config = dict(
    time_shift_ms=100,
    encoder_norm='batchnorm',
    encoder_depths=[1, 2, 2],
    encoder_rnn='lstm',
    fusion_encoder_norm='layernorm',
    fusion_encoder_activation='swiglu',
    fusion_encoder_fused_qkv=False,
    fusion_encoder_bias='all',
    fusion_encoder_layer_scale_init=0.01,
    nesterov=True,
    adamw_lr_other_params=0.0018,
    warmup_steps=600,
)
Rows from block 2 of the audio encoder of a small audio-text matching model, named by matrix and row number. Each number is 128 + 24 x the weight over its row's rms, rounded and kept within 0 to 255. All counts start at 0. Numbers have three digits each.
After each channel's rows are labels from the 100 clips, of 14976, where the channel reaches its highest value: "responds to" is what is common among them. Only what is clearly more common there than usual is listed. The data: short pieces for a synthesised band: melody, chords, bass and drums. In brackets: how many of the 100, against the usual share in percent.
# conv: width-3 conv (encoder.blocks.2.conv.weight, 96x96x3, each kernel summed), inputs 0-95

conv.15:175116134149142110137125117109162121121119157127199128085090090145131168160082165133131145175139142099148124102114133151111142145142129162156123139145124155141098133122135123104185141170086158136126132126105125165149105128107137154106143139138127106159160132086117102113135157140149159159
responds to: kick (100 vs 64.5); drums (100 vs 64.6); closed hi-hat (67 vs 23.8)

conv.59:126131103140091154122126117141072112072149172139105123157089142120139157127058102139156136127121137138150114074150152126083113135135101103146119142139116125118120137121120130162097097113123138123122113076139106129106090137144123113102158154123101113107135119115147162109170121113129056122
responds to: muffled (low-pass) (41 vs 11.9)

conv.33:108132067145117119150160116124124120127100128106136114156144135183127116171120123149136168098143134161143158180139120112113109148129086117127139120183121153137084119103187112155104091147115146125162085152111131160135150118154130058158113129141128119145139129114149113137128118158139100130
responds to: marimba-like (27 vs 10.2)

conv.4:149109113105137159121087143130151117098120110077191109132147137134105138146086164110120124118123141129168116151110112132116133105168139158119103073143158135140161108118136132102111129158150116139153145142160120135127072105070132093105161125146124150169126109138134099109127116067095137121
responds to: kick (100 vs 64.5); drums (100 vs 64.6); open hi-hat (46 vs 19)

conv.52:104138102093107125156128110099119119151122126122105107147100118154129135125146105130115110073164072110107108146136146133090106164131162138091156082153090117136097131136101150111118094137125104117075132121149125106112165110120148130108134179113096122150097120098121143087136140091177111096
responds to: bass line (99 vs 64.6); muffled (low-pass) (29 vs 11.9)

conv.44:153147109083157128107125136119130123108090132112136138137135122120096128123143108123140137097138124119138110117164146106127081158129139109088146136106126121122095105177177179136111133117144166201154123132153102123158142121126107101126117133101188140109131145133131166194138133091165161131
responds to: muffled (low-pass) (30 vs 11.9)

conv.34:174136077156161120101086141163134121114114088152135120153154134109107141160143115105172131121133127104121133136122120113116100096113119136118148107156173075104149138109066127122074142162122076105103141142119136143137113120136114106126120143171143144127127145093112119080160128152097103145
responds to: kick (98 vs 64.5); drums (98 vs 64.6)

conv.18:159114118135124079101140116105112162125110187126115117097146095112108130099122095117132102121137117123115094181123146149102131136115112144121156102126121135116110150100090140131103121117112113102154109111093145141155099143127107150105109184125140080116110118078151179103157155143107066130
responds to: bass line (100 vs 64.6); muffled (low-pass) (45 vs 11.9)

conv.67:153117135141145179075159133142140164116147130121133111142147136107159136128184143123086129133146107097160124113114131167133130152146116166135130122109105144143121143114081140139096134150138111114155114165099072137145176136090137125102109132158090132126157117113087140108162092076127095107
responds to: kick (100 vs 64.5); drums (100 vs 64.6); shaker (53 vs 19.9)

conv.41:125131129138110092143134103152109120113169152170123157094105103120137126136138157125160116115146167104091121136158145135105148173108148091133143065137101103166135115140113150132109087118159121133126086122147153123118140120142136163075168168149105090132152111070161139139105141120146110110
responds to: kick (100 vs 64.5); drums (100 vs 64.6); closed hi-hat (60 vs 23.8); shaker (50 vs 19.9)

conv.39:165104134110137111149149117131122112128125179150094132117157107154154157141089108104111128156094134125096089083119133137127130104132123108154126143164130153105141117164144187103126086145127127110102162110135094113119115115149120100166155132093112129125119086141114147126184128090148061137
responds to: muffled (low-pass) (47 vs 11.9); bass guitar-like (46 vs 21.7)

conv.40:118147112150101103085109093098133133149095165117133141137134073145131132116134154133163130131150123125115163096104150134153105141137146128106136110138127147050125102132122094107114098065114150103155136132136149097116130179114138167073151128170126114132142148121146090110129148108100099113
responds to: closed hi-hat (67 vs 23.8); drum pattern: half-time (29 vs 5.2); drum pattern: bossa nova (28 vs 5.1)

conv.48:147139140088142147152097069104102124139118110153121105123111125147116123093102093088113140135104124157108144075090160107118121109137133134105177119107092123124110120143163120119104123175124100104161133145096120078140137161145094151092142134136116121137120092116140153084160118121140139184
responds to: bass guitar-like (51 vs 21.7); muffled (low-pass) (30 vs 11.9)

conv.32:144107150105090107106112104137106152131110170080096115112137097130099160142105127155109145128087100096117101112131117099111158148144130114098106138146088143133124109156108130141140133097120150135119105065087092103114099076094147109084144136088136107111143114145110154171093126129120134148
responds to: quiet level (73 vs 28.6); muffled (low-pass) (31 vs 11.9)

conv.29:168144126115105112123119109117091103111166165069141124117090108077083148118079121130141116135086112136111106136146100132092134115137136121101105102104101113135126096119102145095104130135118153122127104125118127164120108098151088102082128123152115121158163127155148135117101129096139175077
responds to: bass guitar-like (63 vs 21.7)

conv.61:081153110149107114130110172157095128118153144123129108187121139129098155096153124137105103117105166157115103139159142133122134152098126113136114134105123060159115118159082131183154120150096137135121121120131070117104153135141117151124123149151142147111135119125161149120161115104147135067
responds to: snare (65 vs 32.4); thin (high-pass) (36 vs 12.4)

conv.1:115075125115106158140150164123099145138109109102139114105137137116142133143131116147122130121163116124170122143169094169156100175155179115132111117126119136152179109107147138140195131105157095114165149153151166124097159081117163151100117095112136119116142130137139099137114154163122118128
responds to: kick (100 vs 64.5); drums (100 vs 64.6); closed hi-hat (55 vs 23.8); crash cymbal (36 vs 13)

conv.10:121167146172117143114118119156084127156119165148106128103083107158178088157077096127155148128174137121137141123118148155147143116115119128146122127118142134179103151135079101136149122118113165159151145132091129118174153156119150155153146159100134112139141169145114097132122169120137109133
responds to: kick (100 vs 64.5); drums (100 vs 64.6); closed hi-hat (66 vs 23.8); crash cymbal (37 vs 13)

conv.74:179120084127164146135105148092111126145121152133087127149101130135123146129120141122144100157134124113119117181107130164097164120141119149120127139079111146165115118117105138135079107152160146156131073091116102127107111112142155107103151138171111112157115137165155151085129162118145119176
responds to: bass guitar-like (49 vs 21.7)

conv.73:171143093088144138120107136125104153141096137152138139081083133162091146139126105139145102121142148128095110140110108122132075084125145127150123168129116183143129150138081123118132098103084111123126108126134131117116133114135111097161104103101109103131094141124117110114053084124105118102
responds to: kick (100 vs 64.5); drums (100 vs 64.6); shaker (58 vs 19.9)

conv.16:121094100145150163098076111129143166112116165145097115175111094102099116129092105160118076130139134096128153119135117129144110145129160119150128062141129105112100129183186149103123121146147119128112159142118149118116147122133136123119106152105084127137145125139124128096139114097169096099
responds to: bass guitar-like (54 vs 21.7)

conv.91:130131182138137134075133124104112125130074103163142163166173110113177122112067126107111127126141101110118119099132130116101181135130129103107134095113150113138122117140124140139105122101113121107111085147118091083102106125145156146104126125162146135130134141102147116142138115107161104194
responds to: quiet level (59 vs 28.6); thin (high-pass) (44 vs 12.4)

conv.0:114158112123123090135126160136158162109133142136126095150136123113107118120139119111136100132182138116142093101075144130112112140150109109147150087102148114116183140122069124136152151138176128095104113109133132111117112116045108105090150098121160124135129093087136105125104153114127112114
responds to: kick (100 vs 64.5); drums (100 vs 64.6); closed hi-hat (62 vs 23.8); crash cymbal (36 vs 13)

conv.19:117105125125132128111108111102142110106125140136115117122100121089109119100052110126139123127156088110132151112156151127132156109123111121133142121114121131098129166125163153115108094186104078157152154135102100085144157136120138112126096132176097121164133130041131135126138135149152149107
responds to: closed hi-hat (57 vs 23.8); bass guitar-like (45 vs 21.7)

conv.57:087129118128158118099118101130160158132140177122049141137123070087084128139122141100089145114152171158124139119130103129108128152119131110147128107135150114162108144112135120143094130110105120108139111157154157123145160122153146134067127123134126137134139158086085120107140175103107128144
responds to: kick (100 vs 64.5); drums (100 vs 64.6); shaker (47 vs 19.9)

conv.53:114161087175158086117146151132098157143170080117137099214154116127107131159111134124097111129115128129112139089138151121108114126107119114157134077106150133131120129124135102137121109145106105105102131153159144101092110156109131137079127117149114107129144155078121091138134136105111100129
responds to: kick (100 vs 64.5); drums (100 vs 64.6); crash cymbal (37 vs 13)

conv.14:149126046133125119146151163112111140146122124112122147160143125140141127148073139135142149118129089138100180148109122112151114128094118116131098146185121118085117121099159109114133090133131129112131117120097122135161138102101102150191085129097115138103123093181150118111120108094120127139
responds to: vibraphone-like (27 vs 10.3)

conv.45:133093120119134149106133119109088105095087159116102122133107195100128128117124102108110128084133117123109106142135174116148119139173109130148145151125095071060089084113142176119121144137083130142140123127101119121134155114120113169146151137092085130128130122144130112147144162132132149120
responds to: closed hi-hat (48 vs 23.8)

conv.8:132141060095145126156151149149108116141145143159131120151122139139144124150123125156116148110081135132119113119136134161155075122108152157153116088136118172153119135136150169107130173094149133196147122109140119158149111147132125086167109116123172169113148122132144132143137128183132102152
responds to: thin (high-pass) (47 vs 12.4)

conv.83:118122074105125174140169134117120107132137146100181110174151123149118173109130162138137126120096143134129106148139101156144126122150155160117116131145147138122127106109075139127133130081184159182152130107130132160131099090083098140124121117145141132134118139129158151157089123145111174107
responds to: thin (high-pass) (83 vs 12.4)

conv.66:119136071162142112134132132154120139155099133104181126146124113137125135114143116136166113136134140129163128120114142163157097119132118108151168132135139130136137135116143147161080147157163129170102092126099132182112136113133137073168163116168194114125098120144141145178123104137105149153
responds to: kick (100 vs 64.5); drums (100 vs 64.6); closed hi-hat (66 vs 23.8)